config.toml
arch = "unet"
model = "class-conditioned image flow-matching model"
dataset = "histories of elementary cellular automata, time running down"
train_examples = 295000
image_size = 32
horizontal_flip = false
conditioning = "class"
objective = "flow_matching"
cond_dim = 256
targets = ["rule"]
num_classes = 256
cond_dropout = 0.2
logit_normal_time = true
norm = "groupnorm"
hidden_act = "elu"
weight_standardization = false
widths = [64, 128, 256, 256]
blocks_per_level = 1
scale_shift_norm = false
attention = false
upsampling = "pixel_shuffle"
init = "trunc_normal_002"
residual_init = "none"
optimizer = "soap"
beta2 = 0.99
learning_rate = 0.0033
beta1 = 0.95
shampoo_beta = 0.99
eps = 1e-08
precondition_frequency = 50
max_precond_dim = 1024
merge_dims = false
one_sided = true
adamw_lr_other_params = 0.0022
magnitude_pruning = 0.5
max_steps = 7300
batch_size = 384
epochs = 9.5
lr_schedule = "cosine"
final_lr_fraction = 0.1
warmup_steps = 210
weight_decay = 0.1
adamw_weight_decay_other_params = 0.01
Rows from block 2 of a small class-conditioned image flow-matching model, named by matrix and row number. Rows with one number belong to one channel. Each number is 50 + 12 x the weight over its row's rms, rounded and kept within 0 to 99. All counts start at 0.
Before each channel's rows are labels from the 100 images, of 14848 (inputs lightly noised), where the channel reaches its highest value: "responds to" is what is common among them. Only what is clearly more common there than usual is listed. The data: histories of elementary cellular automata, time running down.
# convs0: first 3x3 conv (model.enc.2.0.convs.0.weight, 256x256x3x3, each kernel summed), inputs 0-85
# convs1: second 3x3 conv (model.enc.2.0.convs.1.weight, 256x256x3x3, transposed, each kernel summed), outputs 0-85

responds to: 100 turns on
convs0.135:43 65 27 47 48 46 51 79 52 72 64 49 28 38 39 40 52 38 54 40 70 48 49 44 57 54 67 51 42 49 79 52 50 45 44 52 67 45 59 35 54 38 42 34 47 46 38 28 55 47 77 44 50 46 39 65 57 52 44 34 49 56 72 41 42 54 66 47 43 53 55 43 56 61 49 48 45 74 64 47 56 54 33 47 47 13
convs1.135:43 60 41 37 22 21 57 49 40 59 49 52 73 59 43 55 66 46 43 57 52 62 60 49 41 39 39 46 45 75 35 34 50 45 54 59 41 53 23 39 64 64 41 44 39 51 60 41 61 45 56 51 49 76 47 69 29 58 50 31 65 46 39 69 61 31 41 34 42 57 52 44 42 44 63 78 57 41 50 91 48 43 62 44 49 53

responds to: 110 turns on
convs0.5:71 51 84 46 35 72 47 43 40 49 58 47 66 98 45 65 49 57 27 33 57 46 34 64 51 42 66 42 56 56 56 49 48 53 52 39 57 22 42 45 32 56 48 44 52 33 31 54 59 29 46 55 54 35 46 72 54 49 42 55 42 38 47 55 40 48 45 78 54 72 74 51 50 56 56 62 36 47 34 56 46 49 36 38 47 37
convs1.5:43 39 41 48 45 44 49 53 53 42 29 46 97 30 45 50 60 31 54 50 53 69 51 54 59 66 59 61 63 39 45 54 58 54 34 45 50 15 70 60 66 48 52 53 57 67 59 92 47 57 61 57 51 66 67 21 43 61 53 61 69 42 61 49 39 30 41 57 28 47 49 32 63 54 39 37 63 48 46 45 61 51 36 52 49 55

responds to: 010 turns on
convs0.180:39 66 45 29 65 38 25 46 45 69 30 35 46 43 30 57 37 42 47 48 50 55 70 37 68 33 43 57 46 50 44 26 53 48 29 51 38 58 58 25 53 53 56 44 44 46 41 42 44 39 27 29 78 48 52 55 61 51 59 52 26 51 37 39 41 45 52 56 26 38 47 61 52 52 65 35 39 44 66 40 37 45 46 47 54 48
convs1.180:64 99 51 54 54 30 80 49 57 48 50 36 67 62 73 57 59 50 34 58 44 65 46 60 52 37 49 50 69 56 42 49 54 63 62 66 38 44 70 59 50 45 45 48 53 43 40 83 41 61 61 55 53 63 49 49 42 44 62 57 72 26 53 51 30 43 31 50 26 51 55 44 55 43 46 63 65 57 42 54 44 49 33 31 59 45

responds to: 100 turns on
convs0.115:46 68 42 56 54 71 46 67 47 37 32 72 45 29 57 40 40 64 48 47 68 60 63 36 42 44 47 43 63 29 66 56 50 63 44 38 39 46 57 73 47 66 31 43 38 41 47 37 64 71 69 50 41 59 43 50 44 55 35 54 55 43 48 50 37 86 46 32 63 49 44 69 52 46 43 57 47 30 49 43 61 51 45 42 58 25
convs1.115:31 72 51 47 65 48 38 45 59 48 45 38 59 80 49 61 50 37 45 33 53 59 55 60 45 54 44 57 38 36 47 49 49 58 58 59 58 62 47 42 49 34 51 62 48 48 49 50 64 35 48 52 53 40 38 63 52 50 44 58 54 50 53 44 49 41 54 45 57 35 38 57 60 42 41 47 60 52 51 55 36 43 49 40 38 38

responds to: 001 turns on; 000 turns on
convs0.104:40 29 31 39 39 56 41 24 46 51 47 43 58 40 89 50 67 52 57 48 43 48 44 41 40 38 64 47 35 49 44 38 56 61 56 37 64 46 56 38 34 46 40 42 32 65 44 44 48 46 29 72 55 72 48 40 45 30 62 47 51 41 51 56 43 58 51 69 49 67 50 27 57 58 59 37 49 44 46 66 73 47 29 61 38 23
convs1.104:59 60 36 42 48 39 53 64 49 38 48 55 46 55 56 45 49 54 53 49 57 51 28 56 57 31 58 62 53 49 43 35 67 46 33 76 59 70 41 57 53 84 32 54 60 24 44 56 28 62 74 55 67 48 50 45 55 53 71 63 43 64 31 65 65 34 67 54 40 78 55 42 61 45 54 55 44 75 55 64 57 41 52 40 47 45

responds to: 111 turns on
convs0.50:49 50 63 58 56 40 64 68 88 63 45 30 49 51 60 30 62 37 40 75 29 51 34 56 52 40 42 42 40 72 40 58 47 45 47 57 35 43 70 52 40 61 54 53 49 44 52 44 51 55 59 48 62 33 45 55 80 54 68 61 39 53 41 52 63 25 30 61 32 60 64 39 59 29 56 45 38 64 60 46 68 47 42 43 42 55
convs1.50:63 37 71 35 56 34 44 51 52 46 36 17 36 48 60 47 51 53 36 54 47 53 50 50 53 46 49 51 44 45 57 61 46 51 44 43 51 36 65 58 46 48 63 77 48 46 62 46 48 52 40 59 46 49 51 65 51 32 43 57 54 51 71 32 59 46 54 38 39 44 44 04 46 79 46 53 52 54 56 34 57 44 80 33 74 60

responds to: 100 turns on
convs0.92:48 52 43 34 58 19 48 37 31 51 69 37 25 55 51 43 45 36 34 61 69 32 35 25 67 49 60 55 50 55 63 30 50 39 52 50 60 49 65 18 38 61 54 52 54 42 42 42 37 43 52 52 52 58 54 51 34 46 71 64 38 55 74 43 52 40 38 68 36 59 71 48 34 49 44 45 42 74 47 52 55 52 56 43 45 68
convs1.92:49 52 46 55 51 37 57 77 44 44 28 48 51 39 45 69 65 57 38 26 41 57 52 62 57 45 44 47 50 49 43 40 49 67 43 60 75 42 60 52 53 55 48 52 53 52 62 38 40 65 65 74 53 49 47 62 58 46 60 58 45 41 52 59 37 64 59 34 50 48 45 62 55 50 65 45 47 43 48 48 52 54 45 24 52 48

responds to: 100 turns on; large cells
convs0.4:67 70 61 20 51 66 52 48 69 58 30 39 42 47 38 48 56 35 30 49 64 51 34 10 50 28 40 64 28 58 48 50 69 49 54 57 49 45 66 51 55 55 52 53 47 32 68 39 36 45 41 53 56 57 39 37 30 66 60 62 54 53 56 52 41 36 54 54 63 57 61 38 43 53 43 51 54 49 57 48 37 45 63 48 49 50
convs1.4:49 90 58 57 56 42 58 37 58 40 50 42 63 46 55 56 57 60 59 50 39 53 58 54 65 40 32 53 51 49 60 54 39 55 39 47 70 50 60 53 42 40 31 61 49 55 68 40 44 47 44 52 40 38 36 49 34 59 41 43 36 44 47 45 44 63 48 34 48 56 52 22 43 42 41 54 29 21 63 27 37 43 55 39 42 48

responds to: 111 turns on
convs0.215:47 54 70 32 41 55 44 31 39 43 64 55 55 56 52 68 56 54 66 38 56 52 59 57 33 29 61 58 60 67 58 64 42 70 45 45 55 57 51 45 49 73 44 50 57 62 43 67 43 38 41 33 47 23 65 53 59 59 45 53 60 40 63 53 52 61 51 62 45 64 55 48 58 43 49 45 34 40 53 44 66 68 35 64 51 45
convs1.215:58 38 46 45 40 53 52 58 61 57 63 48 69 52 69 51 63 69 62 44 43 56 44 60 93 34 44 58 39 53 44 50 51 51 56 40 55 28 70 52 59 66 51 67 46 39 53 42 70 12 44 61 61 49 53 42 44 60 63 48 56 40 54 42 42 44 60 31 28 29 45 52 53 49 35 35 35 50 51 51 75 69 44 48 54 58

responds to: 001 turns on; large cells
convs0.134:68 52 43 44 40 60 51 66 57 61 50 41 46 34 49 64 40 59 59 66 51 38 56 59 50 58 54 62 36 39 58 71 54 62 45 54 36 57 42 54 74 43 56 73 38 44 32 55 61 48 67 59 60 53 53 44 45 57 50 67 39 52 55 66 60 62 71 53 84 41 61 54 58 43 68 35 65 53 41 64 46 50 43 51 42 57
convs1.134:47 33 67 55 48 45 62 68 39 35 71 33 43 52 43 58 45 47 69 50 43 41 47 23 33 50 49 34 56 42 60 47 56 49 33 58 48 64 46 46 44 28 43 44 32 54 37 50 40 31 36 50 56 54 39 51 61 48 56 48 55 38 34 57 58 37 47 52 62 46 42 87 46 40 48 41 63 50 44 45 47 59 45 81 40 69

responds to: large cells
convs0.130:58 70 47 34 51 29 51 53 49 87 59 41 46 38 57 69 34 52 59 55 50 68 46 68 52 41 43 36 44 53 26 30 52 44 32 42 49 41 50 46 57 41 59 50 44 58 27 56 41 48 43 23 51 47 34 55 58 38 57 41 10 48 41 60 62 29 41 34 46 36 28 56 36 34 52 25 68 68 64 54 58 36 50 25 45 42
convs1.130:56 68 37 66 61 75 30 67 54 52 69 39 26 25 32 46 64 53 50 50 57 14 60 41 36 50 46 39 49 55 41 47 44 70 57 47 47 33 31 47 59 33 47 44 42 59 58 50 42 49 57 59 54 59 50 57 52 35 47 54 57 48 58 57 69 47 58 41 69 34 52 52 52 65 45 63 76 45 61 56 50 48 64 49 51 50

responds to: large cells; 000 turns on
convs0.200:45 72 46 59 39 56 54 28 57 46 58 38 54 55 47 31 29 46 56 47 64 19 28 36 55 61 55 38 38 48 54 35 31 58 64 52 43 64 80 59 38 60 53 56 42 31 53 31 43 62 42 43 73 55 43 63 42 68 51 64 65 68 45 71 31 45 82 60 50 47 59 46 30 16 59 41 56 58 47 58 58 62 42 36 39 28
convs1.200:72 69 37 47 47 39 61 64 39 47 37 52 67 42 55 66 58 41 79 58 28 37 55 53 66 55 37 50 43 49 54 57 67 33 50 41 51 42 42 47 50 36 48 40 38 58 56 57 50 35 29 34 41 37 55 53 50 42 67 58 47 46 59 33 54 48 48 40 49 40 55 63 56 54 42 46 69 43 62 52 73 34 35 80 38 53

responds to: large cells
convs0.216:50 64 52 52 37 44 53 48 36 36 48 40 52 43 68 29 34 59 49 50 45 51 39 47 34 39 74 55 72 60 69 87 56 61 57 50 54 61 69 56 53 41 44 65 33 67 54 56 51 39 46 16 51 38 50 44 45 59 46 52 52 50 42 68 62 55 43 63 57 47 63 79 57 50 53 52 51 34 24 56 36 56 61 54 52 34
convs1.216:38 52 42 55 55 41 53 65 51 34 45 39 49 55 54 39 53 57 32 40 61 40 50 53 45 32 51 51 43 45 47 50 39 53 67 51 57 51 40 91 48 65 41 42 74 33 47 46 48 31 68 41 62 76 20 54 50 54 48 58 51 45 47 66 57 40 60 42 54 33 76 50 47 58 55 56 63 37 48 23 41 60 47 60 40 45

responds to: 111 turns on
convs0.238:72 43 52 35 36 49 50 69 59 49 60 53 67 57 86 59 41 54 59 61 50 42 50 60 41 58 59 59 41 62 67 55 55 66 46 59 66 51 78 56 60 39 65 78 51 58 57 50 32 44 46 65 53 47 40 60 46 55 60 55 55 54 41 55 56 48 56 66 72 39 45 79 39 47 43 57 66 37 47 70 92 41 48 63 47 61
convs1.238:65 50 42 39 50 63 51 47 68 45 76 49 59 30 55 55 63 63 63 24 36 46 33 68 79 36 66 48 37 57 58 72 50 42 54 28 54 41 44 60 39 51 52 44 36 36 43 55 41 44 36 33 47 45 56 46 49 54 40 72 36 45 64 51 45 41 51 47 37 39 57 61 39 58 53 46 60 60 64 49 61 57 43 57 71 43

responds to: 111 turns on
convs0.193:57 23 44 63 43 60 45 47 51 34 56 70 51 46 70 36 43 55 52 57 50 53 57 65 45 50 63 63 46 53 63 86 62 44 51 55 67 44 51 53 41 68 55 72 34 58 57 60 55 35 37 60 56 38 62 50 44 45 44 65 28 56 50 58 57 55 48 45 56 43 55 77 44 28 43 56 54 52 32 57 54 30 21 50 70 64
convs1.193:40 09 56 43 30 43 51 45 50 29 67 36 37 57 53 54 58 69 65 56 54 52 38 63 65 56 55 62 31 42 57 74 61 38 26 42 47 59 42 31 37 44 38 44 55 61 60 53 58 41 42 43 46 49 48 56 42 50 43 54 39 40 20 51 52 35 56 47 69 25 47 71 58 60 45 35 35 43 49 31 51 56 49 66 55 76

responds to: 010 turns on; large cells
convs0.194:48 53 42 49 50 47 51 50 39 34 63 37 50 73 58 67 44 65 52 32 27 49 43 60 85 58 62 44 62 69 39 31 69 52 56 40 63 48 51 45 43 50 37 55 53 57 47 47 68 55 49 53 28 48 52 44 61 45 53 43 42 56 45 61 69 45 35 67 33 32 63 60 50 54 47 67 40 47 69 46 50 61 58 48 78 44
convs1.194:63 52 62 33 52 68 52 53 54 50 30 48 53 60 40 58 51 46 58 44 56 43 45 45 26 65 49 40 53 80 49 69 39 56 44 56 54 52 42 57 42 41 49 56 42 46 42 50 37 42 46 53 47 52 50 47 42 56 24 54 42 62 58 52 31 58 33 52 56 31 56 58 25 45 63 52 48 48 38 33 55 21 38 59 37 59

responds to: 111 turns on
convs0.45:50 66 73 37 58 54 49 48 77 67 46 59 49 39 39 61 30 50 31 50 41 33 52 72 47 29 37 60 43 63 48 35 55 34 37 44 57 47 45 20 69 12 46 65 50 52 37 57 45 43 11 51 53 32 44 62 34 48 64 87 47 56 58 48 68 50 48 45 57 56 69 45 53 50 59 47 49 31 53 65 70 42 43 41 21 73
convs1.45:61 57 55 65 51 53 39 52 46 36 39 52 18 49 61 49 34 66 64 59 69 58 64 66 84 64 78 42 29 10 56 41 36 42 43 54 62 42 76 62 48 26 53 62 46 53 50 31 48 66 51 47 50 50 48 55 63 54 53 58 45 37 55 43 68 29 58 33 55 47 57 28 40 63 30 52 46 73 50 50 42 57 53 71 54 57

responds to: 000 turns on; large cells
convs0.111:29 46 47 52 63 58 38 28 55 52 51 52 33 49 59 46 45 62 52 57 30 47 50 42 76 51 45 51 52 48 44 43 51 56 44 28 49 39 45 29 36 55 62 17 51 59 49 51 53 70 41 51 54 49 52 56 45 25 46 56 46 47 51 45 60 76 62 43 69 46 56 45 53 36 46 37 39 54 51 64 22 53 50 30 44 30
convs1.111:69 47 53 39 23 42 53 62 49 52 37 46 74 54 65 63 51 53 41 45 51 34 71 56 14 41 54 44 55 64 37 46 54 51 33 47 52 56 61 51 55 53 60 90 55 53 77 63 43 77 68 50 54 64 56 48 50 42 58 50 63 71 26 54 47 52 36 66 29 54 56 47 47 52 67 55 48 48 42 77 66 27 34 42 50 49

responds to: 001 turns on; 000 turns on; large cells
convs0.84:51 51 56 33 78 53 53 42 65 61 47 64 47 71 53 71 48 35 55 35 41 63 58 59 51 57 41 47 45 48 41 33 37 42 40 42 65 53 51 72 50 54 55 63 65 37 32 63 41 53 18 29 61 39 64 50 52 30 48 44 55 53 40 54 46 64 43 34 44 40 66 68 53 38 58 33 42 51 33 69 46 32 45 34 57 65
convs1.84:34 92 48 83 51 72 21 40 67 41 40 56 44 50 30 44 34 55 54 25 50 36 45 45 50 51 46 38 53 44 43 31 50 55 52 38 52 53 47 48 47 74 56 50 47 52 42 40 57 52 63 50 35 26 32 64 51 45 41 50 50 62 24 51 82 53 51 44 61 68 28 32 53 68 37 49 46 73 60 27 57 55 82 35 68 25

responds to: 010 turns on; 011 turns on
convs0.219:46 55 49 60 40 49 65 45 50 36 50 45 53 75 44 50 55 61 45 16 50 47 44 45 62 66 52 54 39 47 45 62 58 51 56 45 46 45 52 54 52 51 47 47 43 62 24 36 50 49 51 37 37 49 44 49 59 38 57 60 31 86 51 45 43 53 37 51 43 42 59 56 42 51 31 56 30 40 39 25 61 57 66 47 57 43
convs1.219:56 45 60 58 51 55 61 70 60 42 50 42 57 68 63 36 56 55 48 56 54 69 72 44 16 61 67 52 66 80 73 71 62 56 47 55 49 63 63 67 50 45 39 27 37 69 60 57 43 65 54 43 40 48 46 44 62 36 62 68 55 44 51 73 38 59 21 63 47 37 52 70 54 66 70 59 37 59 40 39 60 59 44 47 64 54

responds to: 001 turns on; 111 turns on
convs0.196:49 54 53 72 56 46 76 43 54 48 45 35 45 51 43 43 36 48 44 65 39 55 57 56 52 56 53 65 53 67 38 55 61 65 60 42 62 53 55 70 55 40 50 56 30 54 43 50 50 48 57 33 51 81 50 37 58 61 56 53 52 61 62 34 55 45 47 41 44 59 63 75 68 44 48 41 45 55 32 53 37 53 55 78 31 42
convs1.196:56 39 53 32 51 41 49 47 68 49 62 64 40 44 60 50 52 63 57 41 53 67 56 61 67 27 67 26 52 66 55 62 56 32 34 49 58 50 50 54 36 52 31 46 43 35 31 29 56 47 33 43 59 46 73 55 49 52 41 58 47 45 55 57 52 36 39 43 39 35 40 66 55 47 59 53 77 57 63 60 49 70 74 56 60 40

responds to: 001 turns on; 100 turns on; 000 turns on
convs0.217:66 61 43 37 41 51 62 66 53 55 55 61 36 64 36 36 67 64 58 38 37 34 47 44 25 74 66 57 38 32 44 33 48 53 75 37 57 48 48 44 65 48 36 45 24 57 26 43 47 46 59 67 45 56 51 35 51 44 53 48 52 53 52 42 44 40 56 42 46 52 54 81 65 68 41 49 35 37 73 41 49 48 49 71 67 55
convs1.217:40 38 42 70 50 40 72 42 57 71 51 40 43 40 37 57 42 75 59 60 19 49 52 64 53 41 40 53 60 47 48 81 64 58 63 25 49 92 58 57 21 44 40 37 58 39 52 36 43 38 26 45 57 49 71 45 50 68 39 59 54 47 44 54 61 41 81 47 56 43 49 40 53 40 42 44 46 37 28 39 48 48 45 51 53 42

responds to: 111 turns on; 101 turns on; 000 turns on; 010 turns on
convs0.120:44 72 42 39 55 26 39 32 31 41 38 56 43 45 91 47 46 32 48 52 52 41 47 45 38 45 48 58 35 51 58 08 44 71 57 37 55 49 56 53 56 46 42 55 38 49 41 46 55 43 48 43 49 60 54 55 50 55 47 58 60 40 42 44 41 17 59 58 45 48 43 78 31 52 44 36 73 35 55 52 43 52 37 52 66 54
convs1.120:37 51 51 52 74 51 44 51 65 47 50 46 47 36 52 45 43 77 70 40 50 65 52 39 39 51 58 51 56 47 46 48 54 48 56 79 74 38 66 65 49 59 48 43 61 42 46 50 53 71 57 46 57 75 60 56 64 32 85 53 51 41 45 53 32 46 40 39 40 45 63 68 68 49 58 58 34 58 41 49 45 70 34 27 60 64

responds to: 100 turns on
convs0.170:68 72 44 41 59 59 66 58 46 67 51 52 49 66 21 34 59 51 56 63 55 41 40 48 56 45 64 57 63 53 43 64 30 40 53 44 46 35 67 14 54 74 48 45 48 41 14 43 24 25 45 66 43 50 56 51 37 56 57 30 26 51 41 56 44 53 40 53 46 68 37 50 50 42 47 65 48 52 57 41 48 53 40 33 41 53
convs1.170:27 52 48 47 45 62 49 45 46 37 67 49 29 46 41 67 43 53 65 54 59 59 57 51 55 57 49 52 46 46 46 34 53 80 52 60 64 38 53 38 56 42 35 61 73 59 56 48 64 86 41 56 45 52 29 53 44 49 58 61 49 54 53 53 20 97 60 51 68 43 38 48 80 41 51 38 45 54 46 54 49 38 35 41 30 36

responds to: 001 turns on
convs0.75:33 50 49 52 42 63 44 24 33 31 54 45 73 59 63 42 46 37 59 42 46 55 46 65 52 38 64 43 66 59 43 41 36 46 55 36 60 54 31 71 41 56 44 60 24 54 65 44 83 06 38 43 44 54 60 22 75 43 52 38 66 65 43 58 56 46 45 69 51 50 58 46 32 38 54 56 41 40 48 40 43 60 63 36 52 45
convs1.75:49 27 52 48 50 31 43 63 55 39 40 63 26 75 54 54 66 43 55 44 42 44 49 36 37 52 42 54 64 67 44 63 54 43 41 59 49 49 45 51 53 18 45 43 50 47 53 62 45 51 55 59 52 35 49 60 53 36 46 48 24 45 46 43 34 38 51 54 69 48 59 90 54 53 64 45 49 33 43 61 55 39 30 85 57 83

responds to: 111 turns on; large cells; 110 turns on; 101 turns on
convs0.250:57 38 37 70 41 57 41 60 48 35 51 45 45 67 44 49 37 66 47 25 39 57 50 48 47 50 44 37 46 32 38 66 47 40 41 35 60 38 48 48 44 64 37 43 41 49 49 57 40 50 60 47 19 44 66 40 45 17 62 54 43 14 53 48 47 42 27 43 41 50 51 45 40 60 35 75 38 41 42 30 48 50 29 49 60 45
convs1.250:52 65 48 64 54 48 68 56 74 51 42 50 34 52 46 35 66 49 55 66 68 78 51 63 49 40 63 49 63 60 54 62 45 37 49 78 41 32 57 56 53 59 36 56 51 48 43 54 34 52 43 47 44 49 56 50 55 36 67 56 55 38 55 54 52 50 38 46 07 38 58 34 62 52 61 54 63 58 42 42 68 62 35 39 44 54

responds to: large cells; 000 turns on; 100 turns on
convs0.58:54 53 54 44 41 31 68 89 55 58 56 48 33 48 61 38 49 41 44 66 23 67 32 39 48 26 46 46 38 48 42 44 56 41 39 50 69 30 64 45 55 50 37 61 41 46 59 44 57 52 50 28 45 52 40 35 53 40 44 48 22 45 62 53 46 29 49 59 51 45 50 65 57 30 35 74 41 63 59 55 35 41 54 37 44 47
convs1.58:37 73 55 60 50 39 54 40 35 53 65 43 23 36 48 51 26 41 51 53 56 55 53 64 39 54 49 44 26 30 56 29 44 58 47 46 47 48 40 39 35 39 44 46 54 49 35 34 77 43 41 52 61 46 37 58 43 51 29 38 58 37 46 57 60 52 56 41 76 55 51 63 53 59 49 59 49 51 43 60 47 58 58 40 40 35

responds to: 000 turns on; 010 turns on; 011 turns on
convs0.205:45 74 46 42 65 50 40 34 60 53 41 35 34 36 45 46 35 35 71 39 40 56 35 52 69 57 58 59 54 58 49 46 64 58 56 54 49 76 55 48 58 67 37 66 39 53 39 34 41 59 42 32 57 43 42 31 28 33 46 61 34 74 46 65 60 54 39 48 42 31 47 57 48 51 49 35 51 19 57 53 39 48 74 49 60 59
convs1.205:71 64 60 39 49 60 50 50 41 51 46 33 56 59 63 50 40 59 50 46 75 44 60 53 49 20 65 46 53 54 36 30 55 54 36 40 68 99 65 59 29 62 42 34 36 50 57 48 44 55 65 57 51 67 66 40 57 51 35 57 63 69 46 65 33 49 44 58 47 44 69 28 33 46 59 51 49 52 39 35 56 39 35 44 41 49

responds to: large cells; 000 turns on; 001 turns on
convs0.231:43 47 52 35 46 25 48 57 46 52 53 28 52 49 67 72 49 42 58 55 51 50 45 75 50 50 52 60 63 55 58 65 62 62 41 64 69 43 55 45 55 61 40 56 33 58 46 57 57 38 66 55 55 35 42 32 49 70 63 52 46 56 49 60 43 58 38 53 61 59 67 39 49 32 42 60 59 44 51 74 60 69 50 50 73 27
convs1.231:60 80 33 46 43 70 48 50 55 38 52 37 47 51 29 24 53 58 47 43 68 37 46 49 49 51 63 55 42 55 44 54 24 61 39 45 44 44 46 40 46 63 52 55 49 44 52 50 58 49 43 47 38 53 30 48 48 60 33 28 48 56 43 52 77 49 38 48 52 44 42 16 50 57 51 47 40 54 68 44 43 60 79 32 54 34

responds to: 100 turns on
convs0.14:55 58 67 59 45 45 30 45 47 62 43 31 52 37 53 56 56 51 48 69 53 50 63 65 52 40 65 50 43 60 43 52 52 50 42 59 49 57 74 52 43 54 59 70 41 56 39 58 54 59 40 43 65 38 32 49 42 42 72 56 50 70 61 53 45 69 59 60 47 68 48 68 53 61 75 34 45 49 08 61 53 54 39 50 57 41
convs1.14:50 38 48 52 62 59 46 50 64 64 50 58 46 54 32 42 42 39 39 55 48 27 54 48 48 60 55 61 60 27 50 58 38 30 34 54 54 46 30 47 49 40 33 87 45 57 40 31 57 63 36 52 41 49 52 64 48 50 31 53 48 49 55 41 82 63 21 64 37 56 57 39 50 49 47 38 61 44 44 43 62 57 76 71 52 40

responds to: 110 turns on; 111 turns on; 101 turns on
convs0.122:41 48 50 33 58 65 52 33 42 41 55 29 45 49 80 48 44 53 54 48 47 44 53 56 53 51 39 63 19 54 50 19 48 65 58 61 74 32 42 36 47 37 53 46 56 57 82 42 58 45 48 70 42 54 42 60 51 54 35 45 71 40 56 29 27 47 35 47 36 51 52 27 55 44 47 49 42 52 51 51 57 35 52 62 55 31
convs1.122:43 28 43 62 61 34 43 50 53 41 42 33 46 34 30 27 58 47 52 60 55 45 45 47 53 50 51 60 46 41 48 39 47 40 55 40 47 34 40 45 66 53 57 56 52 30 37 34 31 54 58 61 55 38 30 54 55 66 49 39 61 48 46 70 67 61 66 46 43 60 47 42 56 45 55 67 34 68 34 59 33 44 35 40 56 53

responds to: large cells
convs0.208:55 53 31 76 38 60 44 48 58 45 56 59 53 51 39 39 66 70 50 36 61 44 55 71 70 59 48 52 59 40 74 37 58 54 49 33 63 50 51 48 53 34 32 54 45 57 51 47 12 47 56 50 43 55 20 56 61 54 54 43 54 41 63 51 51 24 86 49 62 41 51 79 49 72 57 39 48 64 51 71 35 53 46 59 41 56
convs1.208:51 29 36 52 35 42 48 59 39 57 41 62 53 53 34 58 70 66 38 46 52 47 45 48 39 60 44 35 57 73 39 79 47 39 50 42 23 49 48 52 58 56 21 53 42 45 50 51 37 42 47 51 60 38 58 69 24 46 25 48 48 55 46 59 82 57 54 40 33 34 49 44 45 52 37 54 74 36 40 61 49 56 38 22 55 44

responds to: 010 turns on
convs0.113:61 44 68 62 48 45 46 69 60 55 47 53 37 35 47 43 32 39 36 52 52 54 47 47 67 52 11 46 33 36 61 46 26 54 62 55 59 40 56 47 43 48 56 59 45 37 44 47 48 53 71 57 61 76 58 61 61 49 68 64 45 23 64 56 58 35 71 24 30 64 57 49 54 72 75 30 50 59 68 39 50 32 49 44 35 56
convs1.113:63 55 45 30 59 57 59 50 49 46 27 58 66 71 63 77 50 62 53 52 59 57 54 35 45 31 62 43 71 54 38 27 64 61 17 43 47 51 80 56 49 56 62 59 38 50 72 55 56 50 64 50 40 57 45 50 54 46 44 41 60 43 52 32 29 22 18 69 32 62 59 21 41 48 42 76 68 23 42 52 57 50 39 41 62 39

responds to: 010 turns on
convs0.137:90 61 38 46 50 28 39 65 43 50 46 54 61 34 64 42 52 35 61 54 42 57 65 52 44 48 60 65 45 50 52 60 50 60 47 60 46 72 51 55 59 39 49 32 47 37 76 38 37 54 30 40 50 49 63 72 33 58 50 35 50 55 41 65 57 28 66 73 40 50 63 65 24 36 43 40 64 47 63 50 48 42 59 53 38 49
convs1.137:45 36 78 80 50 60 40 47 56 57 42 42 47 54 32 55 67 68 42 74 47 28 57 41 58 51 55 45 49 50 71 55 59 66 34 59 57 46 36 58 48 48 37 47 68 55 43 66 35 45 49 45 72 82 45 48 47 28 45 62 42 57 75 53 55 41 40 48 57 51 59 39 56 47 52 62 56 63 45 49 42 34 60 63 38 49

responds to: 110 turns on; 111 turns on; 101 turns on; 011 turns on
convs0.112:38 61 59 59 53 57 37 62 46 40 17 58 61 65 59 40 62 78 46 42 59 45 41 58 27 44 65 53 38 54 68 65 62 47 44 30 13 30 53 50 46 71 44 57 45 68 60 55 69 51 59 26 30 42 46 59 77 42 55 57 58 57 25 52 41 72 35 68 55 64 53 64 47 41 53 48 55 50 50 63 75 46 28 52 63 54
convs1.112:61 41 46 36 52 56 45 47 50 33 50 25 28 61 44 57 53 48 35 48 72 45 44 57 50 49 49 52 40 58 68 46 60 57 38 60 63 41 44 57 49 58 41 36 56 59 48 57 58 57 66 44 63 60 37 57 41 38 60 52 37 52 27 62 55 42 48 47 45 39 51 26 67 56 43 56 58 68 44 43 49 43 64 37 68 50